python train.py --model="CTC image transcriber" --dataset="analogue clock faces" --moe_every=1 --expert_mlp_ratio=0.25 --epochs=1.9 --lr_schedule="wsd" --final_lr_fraction=0.1 --weight_decay=0.1
Rows from expert 13 of block 2, named by matrix and row number. Rows with one number belong to one neuron. Each number is 128 + 24 x the weight over its row's rms, rounded and kept within 0 to 255. All counts start at 0. Numbers have three digits each.
# gate: expert gate (model.blocks.2.mlp.gate, 16x64x256), inputs 0-255
# up: expert up (model.blocks.2.mlp.up, 16x64x256), inputs 0-255
# down: expert down (model.blocks.2.mlp.down, 16x256x64, transposed), outputs 0-255
gate.41:098095092130123156120107148119127120095140104104148131120129120107161091166101145120149151105138177132102153092112133128141088153122149125102145153146125091117099162149105138098114172138133125148084112150132128109115163106132099107152182104114114122154145114134153112128161119085082158089113144141158141136096144129162072157158072141133116119162162102104190109092134132150119113145132131100107145114134151151123144131143111109135156160112107106099106103101074087110142125167116155096134090139099144144158133103148111154101087126148142109138136157113131114155123129147094145063127120170122123144168121160143125144103133108129145092090118102143119163153094108122103139102139156133148155154119112139082146129123121084178103116138175143144099165138131182133138119118100119
gate.42:137144104133134123140206151151162158114076116092105130145125138116089123100151127138102092133078120116127126108127093119084117112075105132157125102092125107100156119144118159129143153133155130125145150065112106140129141154142124105117099136179092134157157141155141109149109110087145129133133150124107155087150138119147124113145117161090138154134095182133130126163103115098129085128127143098118133094142186082147162152107139134140107131154151129135121081145146163130090159110127100094125167121115163139140135121128121116128157073168116117152152142192157157143159113120114152109166143139152126122132090079122143162142123155164093168152165147109110100134134111129114142102146135128110113101134151131151118156108138128128086167129086105113148124164129131123094122103161118
gate.43:149111135145124145143156126116124092120100162118140154115079129158114116113106150113139113140116139180129080115157121120116098119132142158145139111129119152133151105127122116147166129140090120145153136126122094110137093134151120172096083143129115136158126116166107116139098094146127182124099128063112123097179142141158112124122144122114101155108128138163099126128106138137115105061123115094156140115133114083163163140100154133137094094128111148134188095126134147150126135136123126119195127063149098115140131093151125128123121111139070121089144131118151175100116169139080153155113159072133127143075093118134121162176114108151120107146160144126124132170153111148130107137126158121111141121146144091118178098126132146103107126140105068116111142163086108125138110120122131
gate.44:125129101109150126149170138096103110059123143121108140135149120144106098139133154131145079162093137129107138121128127131123151134124140137098184134118072112074125118133118151144154144122139132146145099116141097130176120118141126132126117145166134112144149152162159080107127130135130164147127150132154127110124162139121096173058143118119116125138122133128142132082118143115152152167095161133131125066144136104128165151118110174145122135126138130094123131115137096133158131147138143118176119122086133194118171129164135099109148122155118137131091102138132124170124109091120118141167167129118153155159103105063101126103134141183125107103120158195146115171124121120110124139110155116140103084097125123132097174122159102117123121111132086166134130178123138140159137117181124
gate.45:080113107096098113110118121142088103147104142110151077144141136111138143096092121122130145120121147115127131152106128170127149126149117118125071170153132128167097178148089145100106099143087134136089080142098135099157120152115104137145167150153131153141178115114144131096153114153134089144136146175145108123078126086076106096135117145135092111132149125104141096115150088179145131146159132143102162117136162153123144110152154137173151145120122136101115091093103122120124103137137183095118107131120092115123093100099099122131163174149118124145079104133113108115153161157152167158151132146133170074114113161137129124113123108131135084129096147122112151139119161118122138133104164128141152134151100082111111116113101104128117170166146159149115141111126144116115133140123090
gate.46:150101128142115125125159127140103166138177128111136122130131084130154115147123110135129120109114076175115155089105110117108150099130102168123170105129135137144155107112117141147132097152104108106142128143162095138152126132142166136120130147129149123136142161095120110149103091155146125110117109124115092176133120144109139143086147109120105107152080129113161145144141122120088135195102151106149082126121139070178116139137146104128143093172123127119155118123145126118093123121141098121096157105125175110129107096112143147103171132169127125160140123124182134055105142138078118175121146179112137115168116101113133156137140110156111129160107160144089131142137154121170109160124125129172121117121182136142121142120155138184098143100163134149113109128120136121152145154065160
gate.47:200120111181164095130101134144130151096152136152142076156148082163117163167159148124118159106147086096109134139113104137147131139110129128151134131128149169159104152121142112163134112137160135152126158146153111116094123118126086154110141119131172113088118139108135073176122102117112155151165172128120120178134143141119135149115116096118165120147101082158084134136120098141127105132100151090087093097117106102139156118152154185141117154109077142119137132123128130139150120138084138171116160135115131101132133117149102144109126091119140088117168156116155121115104123143147141110097132165114086111128132089190099130155137133116154131129140126098160156098138104130146155125116145089081105150127165112126139120122134120123107079122117145128078112109117133103115132147168113
gate.48:140103173107122119153142108146119121145098156109147168133117137131131162147168083080137094100125087174156129090122126107154130096124120094106127048099146151127136087144150117075151110139131124168159136117150120184128075132128162131056122088108142095108103180120122126145145112139119129149139160100109125119161166126142131135129163139122135159094151133160086126107157131108129101141148127076105072123123121122141140143156098120120114093187162093127169145156151176138120111119137107114129139142151145149167143141123171137119126159142093123169132133134135138141120139160090166153125122153091111157163090134102168138120140158118110166131156155110131111090143091142099146150138122115149110112149131113125139134141159130141110147117112137108166130119136112133110152125134099
gate.49:104120131119140098142149131108105129131126155133118123170166111113107121119124132100150114088108113139167094077114097111103140079133128145149148131134117175133136146139131129130136130101113095125141152119126103136118131150152141105104092118131158088123098127168100114124109119093142153149148146091090178140156109144162113104107162146143150175147116109161101106155120154104205118125116145163159061113094085084073129146092122114144150123146145114156155148159160124161065143140161131112173135103095137154138167136132128141118125119122104128096155124172130142118175122091133147110171154121148147138112071084095114173145127118147115154137128131124115126134149138129135107149129139124150160086123116113147131171133143134104141113122096154084157099163143114116134110142170171
gate.50:083126093165113146129170151150137094109101116091087113136108125137118108106140136126153111137111174166123143147168139153120126140135144140148165149126106150125129132096132118111153118140121153138141167133126088107136110142142135095121143134139134127144152095151131142133154106142126215142095107125157143113101173182099101165135112142117119132157127140112152125165122129184121154138098116129115134059170148118170154135115099175115099175168118127062115140099127111149119143153138107115159105113149102156111158133124099154136123087121155122132141150094090117095105073093164128115136128105121147135116113132072117126156147138155169116130126102144151121141091106179176144148110112145115126121072129116118134161144139128094118111161124120169108093125080119135139121105152133
gate.51:140134139139103102139124154134125103096107127128113111112134149131107156120137123081111138132136146103117095121124119092101090079102142122138155145120114133114129128153175131128206085177113094080132142129095125128129107140167161162129150126145138153099105134110166152126107103137135146092144111090131135096151113157172157131119107155109172144123123127129128128119079132124117120081099095114152104121176128150143110123102110122132135110149149106153199199156142142160142148176159124150101136123122173149129094139116119126117118118092108121096115140149148108091119090129111076093162094134141152124106049116137105121147151148134098122127155125166106154135169128112117112169138150074123159117111140111153156142159127165100135161152137092147138153117106131119118119114094137
gate.52:121173142120164093136160154150121139138082136114115136176136081133122121123106117119120105147141110112090121081159110132075086127131135155139099118088085140079138109132151093135146147148152109083160171097146103132105126132146143157107085129140159121125091168144113119147088098147168142115114138103096155127147149117158134113151149131129118138150119122126141115157109129112167133125110134122144108107104118155129157166106159092132093104162171146181178159167171115150094125125128097157132136122127127127160138159144132103146107128124116133159151093180158145101155103111092118145119147082158148133103137108174125091164139162158096105148131141131075089140152125127158186147134147121123122161125147121150162098154127138137142115143119097111144162126102116134106161108116165
gate.53:133088147149144134079083106129104171101149112154151103111126114157159126133112140151105156138124136115109164148116100151150123162162123133146149168155152122169086147130112125120106123129107143140082117133135130122118120094103127096150132154079108162129135139095139147143160140138108122140132155121139115171111127125105134135163101075149078113140140090133157145100132091181102137130160122147098105111159151155107141145128148160109141139101118154103091078096128124116137106138107153131130074167116133098121147114101086181130142137148141113158115148071138105137120134142170143147124152164083091121136147172127146086117132092115160107110109124130166129084114104109138140115093120127096136163186136106085106104093109121159131114155155151142112078099147121126171123122110096
gate.54:114115166123113186101134107131175108159127100130069133079154074129121119120118118138153122162134154157117148149153157116074118143152141156102128176089117102140119105127110121162119166107140133162120144106103140163120139183105099107167108109154095141169182084124135155132134121139130103145091117153159116083104149037136113127162097102155168155144131132129144134112122127096133141141118118111103129172128120159134123118126112103127141154127133121111121118116107098119167106101155094130119125170127135152143088138116168120200131140123141128140146102147126092125132116128120123087170144161107118144103142136098128134114139112116147140109116091160137126114130187123115153097104143106111151120095135118134171137110100120121138098150138099176104166129142140157134151114088134
gate.55:117123091109131147103126154115128124130086111138114129132131189150173074139132128156123102122085189130099177138148131123153111115157139129094131142157110084115146141152106127124134137111120115148074103148127121108153137143126076094151125144123128119150133122137153147100159145098102131122111143111131126115099124102143096165154156143112109095165156088110164161104146153166107172154119167154145140095147137162188112110094060121104159135083103130116083130101135129144135095138121104089154129143109135167120125131149106145124106134144144117094125170117085113150102104122143126103148124127080179161112125162119110121142151139088178079130126145150127143181112151154127056101117140153120123107108124114137118162122138101133123113105147139148097098157126145127135108119141114
gate.56:129090083107078075161134109154173121165184130167116060114120162140091167133132101122141144119121106150102098117117075093118159133087138138106107127137120123147102099109159108110127128119104127105163132136126146106114109127152139133079103142121152133096130126184121085178090134078118167158146131122154104170144170111130127115132120129122108155116139125146120157143095104082131166118093112115118105129135084082116114106127116158086150144099107126151150147102141152136158155167088137156137134100140118117136159157133140145157137126130114162132150137100163118142132156109133120137156131159130118101157133093153114142134104127114135073114136127119123116071139108136158122101174181133140146170127099133137159123128159178096121128109124096111150107141134124119090112107132117
gate.57:160154156108083155143125148101147071125110135101138147119154100117185176132180118121131082124089132149160117162126123121138082113166139108144148082130069153145138093118116119127151082153124152134164160126108124113162157123149145097103141110139172099100119145116089126137134116124114139119120104144136078095115111182102189112100163124112108125109079129141114122127110162133102102117150084114181124116118121133123094144136147096130131126147129120179129170145140127115143154105111198139155124114152119120119101119116117128108097126140099146134147147137129146146117155114091182157086133112106146102165132142124139136184106169165132113137157117109121130145101121144194112143124122122168165151137169114146134155145147161113119117134132120135149130135118122115158142148095133
gate.58:135130136127130121204147180081112143120089159121119170119153123115145114141142122073141102149133099158145143160153123094104072124168121150112166135127101155162124143136151181115118116151123076126133127149114117141171136148153148157097141133176138114112101139126122133163088117098174134134094103089087141132114107199134111147139104101121118113121095146142149106125124120118144122093139136102148134159110119138169137130109122113117090128103166134122134130103157114129150129107158136100136113118143126151154146117084110145130126103132110116120126172126137083137108170128115123136083102116159155105158104092150119113161106150142169158144175139123118120113161102113120099148143162121174139128134126113130133195147172155122091140067101114114137096110117127156140181140132135
up.41:118174165127097092152152127094113093128118148114109125144094146156100168159157105147104138137108076150142087129151082135102172130145100110145149103122132137135137111110141139147115111171147134097156169112119083146124107155145159173102099144156144118074096145134108106106118118142170131178139099075084111089151108137147170109133148127098111155108118141163108135117096104113158104089112107145168117126119122109132093132117140159132113112162184084125144153156142142115106149130144120123148127107160099138143117150126133103128154094102128136092122125151124173095138147135096105172130085087143107133127122093129115159158115151155147134156162144088111099135154126166128089133154134125134120093143143095152140110138146136129111129093090100121141079124129088087109147129144145
up.42:125100145084179149115121148142084114126169091146118110151132124145129118088114134135144154129151121154152126134148151121143121144135146126137143098092129091184136086109133136115131113130130139100133112131152154137140153127115134152137159143104127098209139118110113145125125102150132114107125152108118087101126120136152125086134142126139134108125135138116110107051080123094137181147131152169140113168151151099138060138121149110124114135088177115150150153099134120167123115178130125112193079144138136141118134172112126128138120118087091152145151121103106124094142113102097080148139092082159167075112179127156127148121150159120113098153143087135159129132131116085099142114169153103150122137101118128122124134162121108122097135139152138165142132100110160134110143164128118
up.43:112113166148110120098162153171104152144135110140100115137139123112114143115125154126135130112175168057122127114140089150106176139127116135121134120135139162106133148093132079140077130130150095096168156098108129166150176148133124172119135082135107112111100174102165118069099129148112167123113151135091141161096135092140089130164137168130116130154109129112133088157098134127127127104124166155117117113132104102137085105087098150100135139124100106142109105148124091101123139135144132131147139151156158106120127229135145124143141112119127131086118126113108114109167085116142091151146133112105117098138149094150168140100118146127139131106120103122133150105101106101092164145114146127157096122110103138164150102116147145138127149158118143132119128137162109145152134188101131
up.44:142160159148113152118132116116111126205115151085182133138117107139146161135148077115131162124136118133137114172095132127116119127130135107101083106135107141193109123147171115119078141136113204135097120131102140117123132125114124131149151115118142151103141123103109137126133075152143113155132124145119095113111097139158162125134129084082091164109113134140131144130148096156089104128147127106137142102130151127141107109166077126158136122145109153128135129136125103074151132096112181082100152133144093069109063112079138126126112142174116121149124111136129117122122176126090130145113106132174115124125127121154121144147126113122126118107127111131181141122136134144142125103132132148160113150150148153128144083104132109139115111095118121149139111086125092101081155172081169
up.45:158147135122109106155113136119156111118130099183099131112082130154088105154129118091118128147151091145114122079171105124116107111102109141134178145090113154114128114125153108145146119102168103092145118113167111158112130125135135157120107080144154115090110141137123112173128119119151181124105099139120153128118133159103146158115142160120168165114097139164152161173103136094082091097126098124147093141120117092135102094107158142112107152137153130167162161136165122113155170114094103144131138076141131128110111143153114117119112123108096138109103153184108131089080131075106135108159111102142085150161131106120127167156109144101113159155171152115089106122154134129139121090142138118150106101080144128119145137164158125137129075113114112137131099125132118104119146134130149
up.46:102118159104102168185109139098135141117162152110118146132085140121131135139102094135127091103098106124177135121148118128177103134149167104135135129127099154154186102119155107089089120143112086117118106139128089135150142160175119136112120151122143146089136125105132139115167128144121117134073121123129144097123109151132162117106153101071140149140082145166106122167127150134150090097091115091140127136131124145160124147119109108127121172143132081128137129124138130132091173130129138155133121130133149103162144153165123133130137122112093134106113154119163140107101152117165134148068112127177114161135116140137058156110121185137092112106116101120117142116150128138103100131109147080121103091143136161164164103111135127094123126098129129113151150146126075127139134182178142
up.47:105138114126170118153127145124124108174132126117130151148128137127130140146144117128120126114150145079129069095138107125133186124141137121139112107101163127077126158084122137176154130117131139092144157093167112140168175136153121132110108136113158108127128083129114121107118125122104114106143121115129165110160153126139123107126140208121121125128113142114147117146109130096173171160097174138141136139129138124128133102080138108121151116098166083128175151142155138171119145130128049150145165112114151109173158113158153119126145155123118129137176077167104160085176114123169122156153113069109134143093091094089141128167147130145160093155150118153100119124114144144095103130135115127146147173108144131153138113126115187120140120127138128120143117139122138154104113117125105
up.48:098106137180118108156146122148139142136148146117154120144157118097078057088078128098161084131114167115140089127091182133132109108127144155099133145128142132117112130107134145154146166130118101170139128130096120091144137136130141140105113167196116146127126105148100155103135138120137133128136129101157113116123123136165103104151134111119114106148110117131111076118122118119144168087077150150117121106125159096135127108105096091167150133087146106137155144163114101141111088152159140140129120117102136129126130125131145080132126140114126109133145121132117140137179118130157131108097114189211126155109146116104189152140127126138104126123122105152124172148166136143143156116139135146154140101111120115184122150097123111125134181120146127176137139088134095150113142163146179
up.49:130108114129137100115176145143123154155116142110114102194150109162127125180140160114121110117058114078123164135117115147121108126107126136151151143187140100109150140112118146142119107135147146139150138060123123124134137110113139100105110120161156129146126142139112120128142144110115152092147114147119153126138123134107143143125169159160121094110102134140125164136100119098143139108123119110147098143102054131163149119075121114121107137107147156092132130177129128096139131104117114116135101130137099201137112109122093118084086108132134113118114168107114111120124099138144153068160123148096125140171092143108094131113088132169141163155133132115096152101133148143181100140153091122135154114123097131149098169099143147125134126138083157094086135148118119083111142133175096
up.50:193138119159115128098154119136140121114108126136133123143139137128135137117159090160117110141164143143118166130126132117118119114130144103130088100159101107122165174145100110082139133158096171140122090122112108124118110112084127136107132144144094140160144075140101113138154122164160147096092127148105099120108145120145101097107105120111157112175137144109119136175169155150144117136143108129117170168130158163151140137131127153174158114116103091118147149104065095122134140125135161156109104131146086093081127098166116088135126180149091148134052110119134132129100120106155126115133109145134136103131130150129156083128094085090132104106105124108155168133157153111122119131130141161113112140077151087160115144120111109082138155160147150121101122173126146107156124142103115
up.51:110128129129170136115119121143128132090136091123135113119146123122148106142165109144157113157115149162065169141165144131148103143127125097102112117150110120159166184122094142109132095078154103157122117133130154117091149137089147174151150110103101082108118142114165081165129140124158135104141161126117151122106121138150148145152091150123099141114138131102139163162105120164094110164110158126119131099109133140165146166132147083113110119075097087099155139109131099149142091127118127127113088127134126134084113120099105140081088168153142100138126128129164138113116136136109155122086134095106165130128161167113136108156152111118135117090112127168125137149115146131152106146123143181117111101104170151083106143133141096127184116094140138143112120117122141088118068099165144
up.52:068101075138139087159077133143087139137100122173154151147136148117161132173114148171142141112166147121127143155169155177119112107118129116139135208173116131099183173127153118135127168147121107151128114092125146163164173133106120126124139113131087129115114149170148130097128163144110113120122151108152141133177124162109084167110109145205103113141132123128132104165141094153106105140156155121145137142099138133137121149113129107145110163089132130129111167113147152163153106178112166125124119104118109100129136103141113104096107107121098097107118137130115134146140110127114098142147138108107155140092095132127099150119139123185119143151135123125098115127109098101143133128126137074123122122117088127121150111111133155144136105115098096101098097102144145105114124133145165
up.53:130070138143147125114122108142116160120127109162160086120169142151135110129139149142100163104164131122113163146132131184161151160131118135135112146146145112154118153131095105091092102098132139155114104143127148133134134100120114092161164153107102151116121139107132136129151162109128112131121186134148096149125134100101105128163106088144101106128169126127152087093123105136107146145158140138110084098126177131103132141132138127103118128105124148091094127109082124130123101145079142144128097146086097089113155119118098173107114133157162121186099149108110065139095126135147134134100157164095104124137133158133129121076124097134137106104135142132164128106082091089132161120101102175081135143168103137090094115112111119154110169118175146129152096123124164127121131141104121
up.54:150115136179127140110116110089155130131151094125118124109154097147072148105155158118089131133138087145150102109097123158156151130066140164140143141095110156099132110133137085106126145078152139130100158156159099147080092097097133141141104150068115147108134105133133127180116131148131122100175109129108135127101166119107175138118150125086135157118128153137126132124097126118123113168137186119092119109144109115072192154136139154123145153122091118145130142145114164091138111104083141142111139154142103116112183148130107106127130165150130126165103133082123115115102119128115164178118122153087118120124129136138106109132102122098155141139148129116136101057087113114135138133150158132134122102135140140159130119162107126146068115134136149141142106156146145126133161094116119
up.55:139084106127147124108121147087106152138123131141151145113155126114115116141110129129117132104145136120131160114127124149147141112076121177159127142122168091081094127125142146133155164100101105139128128112173128096176148127127120093108134131129120114135113146162166142135132152104116138129129176154140185130161137078076110140108105161163131099128152104115148125129120117109157166144087153149098104113092122126179106132060142131091105135140127168102140139107135152179127130116120099091145126122121152159153134129129140173119124097125174070175189126110122119132139086137147095095197137142084098133130117127084105113100096129123154138136137134106095114189115107127087121109123109122152141126134078134134104099137129156141122119113112143157123149122154149151131089130157088
up.56:164094128142122117130109113105138123137107139098113096098130104150075099155084180158176153117107151131126158096108153125140098122094170104077128117142120190148139118128114077161126106118175090101108107137145142101100125094140108142069127097133124142088123155143185126143147130093146115126111119128171097130105124119135117153131107125133143158170142139144144129103131127163114076152124149112131107146128092122121107141127138165131134169107167123146085157154142128108151111119162134132171121148088104138138132119186117137058115120147109121147154121114125124146106103108105166101110163137157117145171127126147103135087160141116126086127094154140093149129146101141141116119092160133109132074144151162111151101129114168126107094137158162107092125134142147116147118117105138
up.57:096149109136124091126118122135143120149126124147078161108118154125125131138120132096116138165110115095167122069151149114134123118154149145137157085131162163062143119100140127134146166091117126084168159111169140114137142170128158108132112100130108117113089141145108147073149110098104171163139146152102174128166169096143115125121103163139135117125137113124116137161111108085165135162086113146151148123158158098100100098111156120103131078137127132150117138168172151098093169149135111135139124107103134135147136143111124123117164119152133148095182132175121114109160110088108123153170134139080133145117160111139137119116118130137164133134123127137089130139107131174120075139152125112140189124138133134130115110126119178091151107107127113098148177119100088130131094122140138
up.58:105134090085134118171123153108098155111093179099093123122148160113110106156098118084119131121138097154153150135117134135143108134178137147110124178152138089142089142083110163097123133189129099130137123159113147117128117127114100110118148135110095133141132141127165153119167144093143136131124122153114137124119149115135123151116146120157091132129138150147143130080141144161151070109125130150086140144133113119149131154137108112143117115101135121131106078120111124134101120139183165110146113154158085113095115164100141144105111139167150093108088166085103149181083104126132127142117081141134143153088150129114129099148161098127157104129128157113168158125105097106081148143120155167145155105136105157097116151139163094143095157085123118145081108093169145117135136114111142
down.41:110094098106147162092101136097107136125134126140116121100133132129110099140150090173126116116133119165125138136141149118180120145120083128126183140157130144130096150134089117159120115107172140130092129193153132140130109115097134151173108142112152176155120137125121150084116177120177130163158072104103103151094159146146096152151165111076115123154117102154133151084109088139093103176142134096162115114118160101133132169168156126171124152119128183122146084118092111127105128159124141151119135157077137133152108090121145120130113147111106109150149154107118103146115192125149167113109124125128128155116109151113119183117108128135141144137157111152123154129128116091118141101110117166146126107147167130138099130118089137136116092111149134138121101155103144122118124115088141
down.42:150107104094180150156130127141136160118117171132133135106112120100117126103135136153158131123143134107122121174115133118168107085142151154143115130105138115139107109171129143128126147133130128108110148078110139070117121145163126145129139094140129091094145138137137136130105090067097057120150124151146120111109109143141138171113108146133118111129096164144140167176131129162159162136141156137127116129137132122156159161099098119154092084166158146097125109109103076135097086143145126123114154121134148094124142099139099094150124154102090112164126107182146104134088104103148147132131152125133094108080129163121117156175113125116129133158142107121136135097125147155100121140137114103134044145153109132110119163181084089140109155128124137102126150148155138142126129089112079
down.43:158091142119148141130118127125145102165175139139187128142129163140099151129141170128120134140109144158069160089161144109141130110123119134114133162101131177113118182126136120110134109132116147143120152132115104147124111141115162113116087095101152129142101109127117123131077144092129142123056125130144116115117089105134144060128152147137128108147168121124089120173105141095154157081149129171128085115144145189078123136125093153128171080107114057127143097127155161153164123108128131152110138119137125102141112138154154128109122127141082126134184161098134133137124130124091125139136154139137121136122136147145137136147119110137108089136119151105142124155123117111171141134113109109142145115117156117113102111161153103086106105088121097179122181148093139142109160129158107
down.44:142117121100159145143147156161120098119106139162113164149132094129104123130148133129097100136128122120135143134083147132085147154145107119148119123109102127107134147149090190144166108182149142160089141161154143176158087100101130113131082130104136092161141142170138105117094146121181124149156127096124186077140123116132155107141123094094148108117155178123100145110123122147133106180133136087160138117135141085105154140130091151169118162080135104145130091170128130099114148125130174113131079102136090111113107161114149136105149169143099127167131118117132137076121168124137141141143179121090117115125143125121124157155108114105137106126174111112167122092130150123150110094153122152102089136129139143128097151166142148172126138101151153142140125153124131135116111143124135
down.45:139071093164128153117094097117120120104153119121126144166188130128133130137118146107163135162128179102107139131133134122112143130134128134109108154162097108125082136106123129120125128129132138170138129136132145110170159075128112139081101099129125090154120122120140118100135155097142103141148136130166161155115150147134116123152129107084110137106111070155118133155120165119097119126132143129111112109147135144117107113176097129121086116100130112104107152129117109101124120147136135121044114172107115097106137086111119130131112135131114094122134131146105107147144150105121168119057107151156161145116135163107101104128140104105118138091144151178097164141107113137122132157093092148149121082141108107081133145100166128096127118135166159150109166154132166196163099127083131
down.46:136090131153137138148158105153084127135090083164105097165113111131106136143098157125102145122155127101158184132112126129127141111107144150071131138161119136140133111107084085106105124130178148102174154122136167124152132131078125131124126145164108101133133086136101097119120083141172127127151088096099124111127112124120150099140099160145153123118121108134115096151063122142112118054124125096081150132103067119189111110134120122097177114162109112151143089141107112076155120158140123096119119116150141131145107120102124162097133107055152127112138120113111107124144147133110153129130120126130132116138092142147139114086127124099158122125138154142121117102146113161135148141078162117148118128148121141118131130126155133157138140179138096121080116125127088126140155162145143
down.47:129137140132144101145128132112073069071122111115151142100122107152127094182160136112096115116165124096126079129105107109137113129158127133121119128102144149092154123189181139129138097148128127123123152132155129149111119134100147113131132109136093113135089175196129136120128106127127074115123153149067166080128137136102108117128109089138086147142153138124108149125145089145143113139136138124153154095076139127135075167149120125180113119110138126122125087142145102152155130123125114141101182112104146116128116145114124112148119134131143131102153153129104154151137148149102127142149153117128154109115177167103107136161184111130117120117113123142123138141146122140137098113117107158146126153094154165132095137126196101161153083104110135113117087153110127161161115080159106
down.48:155161137093171099112122153112143130087152162109128144157120134105100133131158109117092116105150149125131132132157103105118159138092154114131121115118099111114128110110089132122122121161125138122153149150106191157152153137108136087121115131083113154185152139140123170123123114105105151114115123118153126164147167129113153120100189090105117169134131134128064148084132168118124136129105154108151134169133141112125143146136117107111096115062066141116090165129137167132132105161138118136140144146146100111072133115148125100167101139083103119181125156166135129102122115108156126095123151110101116139148121094137117147118190165154128140138084167097144141113106169164129125139125098163116123137123107107115116153121099164151134124111092116141146098156108134094143083140137140
down.49:101119125175106138069150111097149124139173121129139094111143132108189119137125134128153128147150124142117107135141138140078165128143137153094123145177144106086136099074134126113089115129083112135156087126115152078131116094093156129080134127120128128084170128106141119158104114175161091139071145155098100149119126086091120126147141129116133124146101089157141136143104132154078119129101088142156124119095112144138118104122140129127175129128082102119137128129160153153152119161112127137106098110110114149131120099155097151138143123117137103111112145167143103135118085124180152143135172162171146100131150152150141145134123122114136178121104121172136095144100092168157147106142127115142122115134130123145116156117170098156108137123154112135084172098124093088118146148104138
down.50:164139152109135146106165132112176156106099106091072084083145118119120126123077120162136153135133144131130116126130161164171113147169154131121151131140116117083143147163089157115122134126150116113126089163128143118148135170116132096130122136129144110114160128118155166157143129124149128123151107155133117138147137118164158172114158099165114136133163138122141117186104127111168135141170093102117165086149105113131161161137127110147121118131097142134122129197119106136148081134144115101159132119149171121105112113127114117079147144126119112184105124139147139145190155109110078153173124128093081095141118159143119125124116149128132145107142079133134116128121118109155178145118135120142088125121109129141103105157090116131133099100165130132156129056139119165115150106158112
down.51:135146142149109145110110103097150107177120160096153153140146127094147093080115146119149122113147142160131155137132123114181169115127125187160177137112176119118085121117146125104188152130175083102124099135107156117107105110100196148097121100087096146173091119156114148136131139093086123128123116101110163123092135136122133137078129147162091147123148137124107123153117140157126090117127121161149090105114147141119097116150139128146145151155135163129130106098093132154149124091067113157127156142121104143169106133157161118133093122130136139107112172110078139128100098160115121131162140110125127144120104110108151127172162162130130144136103128125114140116056099130123135133132151131134163141168143140095136128092122115152100153123132148090134132131103133122128164095145131
down.52:142122107148110132097116145143120096131141106096112078158089135128119148164147170100118160101150176105156143082142125138114112115081164135117135112080100174113124148095138125065103123134135153138176129125125124106134111097142117153118145089110126123134124148119141145129118129132136146065129137128164124139121117148116152134192119126148091125121120131122149124130148160103087101132084145127138154141168114060159116127085168119131114115088063120139124182110115131113118150134113173186148154111123117126102130104159119121158139134119108147115105136118110160140136141131082147132177109129147110106104099137085107107139125116200109168142152172108138111129113108075142129132102139118157096115133121106135169137124130129155164121066119139093104126163127131131126152138121122
down.53:135161118139137089141142122183127149140103138129161095146130151123119148154149145119095119100101109128168111119164108069137158119125128147121124097115147152153109114165181122140103145152136102088110124125147120097107134112167124111128153145143153130157115128116079150146081131132090135130105140153145113102177170118102150117110090120099117124119095090113116150108146150108113155113112092170135150169129092127140151094126139186123104110166111107157118143160154136149118166110145098156104097096151169123110127172120117097139171123124143120116158143176142150077115132115128046117176120127156124105127136069153106132145135138123131163145088134099147110148167099149141138140135094145103108156139110107118131134148104128083105096130129116096158114094163112158110139157141114
down.54:166120140139116129114144126162136132120140107157181113133107128077127104138133144115154121158121097115107175156122165137157139162114141124127136103130132118132131148093156138093117089138099145135135154157130162162174128060147088149132126120079136139158104110096114136131133130121154120143096101147158112136138156124127125147134150184111156151151122106177138133099116145160101128149111148093150121135136127127081117137134136112143103150139080192120109210121083139086115134148100111151114133163132164135117122114129142119153101105111121114165083178114097117147145120092137125127128134083138153110128134144136105140115108123124103114169163126124138034076104121139120146174126152135162158149095148101106144118162116164137105100123162122159095136165146127114131130141111126
down.55:151161134126132142124138166176119130121144146131126068145173132137155160161130118103137110127122130126104112112160131171091133100167118167139136119102129164102175126120175114112102137136131137144130145130141084078201162127154134135130097161204133135118136148100157101149134102190078133128093163127122106092106140121107123127127102144118137111105117099101102132116133126099138181124126103179132125142131090149170132108114088149075126064135158121145154109128160132145153155149153110155129147125196131155146120129125125138142145078157139129125143111156144133135164105102127115123181112129157120118097113146144155116137103112156111143157133167145133103134136119132101109140133132099116154169152135127134134096142097095155173179137100128142132157112138151100134127139116127
down.56:114153159104151097125150104123108154093114110082110109155167112121165099137098091123085176138131119127117091183122118106047134162150130140150139099156157138127112105112141136102080108100090106102111146131113094150094117117150124112147144104159081131094133133108134124165082157141124099130106087120141123149178121112115122122136151090145091125126120128167088137103157127180154115126130142159114142075155122108135124108111130121108112095118154133153115154149104095126091165117158129144135150099136136128129159138144139125101113164118148107086138131109156144164089108141133139150147152097145105149151119133105163124151126141154113130145149165149110135138120109097157143096134151128162127104140128121126126189105147079144188140146133152162158129124101110090093141125147077
down.57:108093136184121119152118160145173165127131120140157125127142146139133136120171154126135127127126133163133124124157119122142142135120125150100108119113157111122129126110125110109113108116111147100134151110139109132179117121130051169132134098155106131139125124096082095132156156135133173119118151117116130149090072092077158114090139166114122118143124068099144120072137180121140095117101130155096188155148104131134113123128140129070136108121134128108128072151136165138168165136123102143119170174113132097145075138142094124151152149170152105144116190158130100118128114107124128126156158107156085096122135154164091110119083111094125134104132104178114111117119142106145156170132135130104145150129146093123120116076152151112109113128127127116132112164110120154145137128134144
down.58:102118101134128127113127120174134110093098143077092161141141113120123086121156117127146110118097129129131120113092108125135149126123071092173114086109157111129135114132113124100134054130129101125138171161125145146130093136167109144121155110112133126152117136145129136120077152139110120133122115133106141128124137094139135131148113100159092112129114140148141152106104116134170145139118110089128121120124160141112119128141125147142119142124165123118103133144092133117097099157101103137114110114118117186126136137089147109079091139169049107143102111141114157169148120130156114136121128111122121117138127114091095162130098145164073129080111126136103131143128078109135118165096179162144135133160130140086145140194065094157121153102121100111150117172179090104144119164155149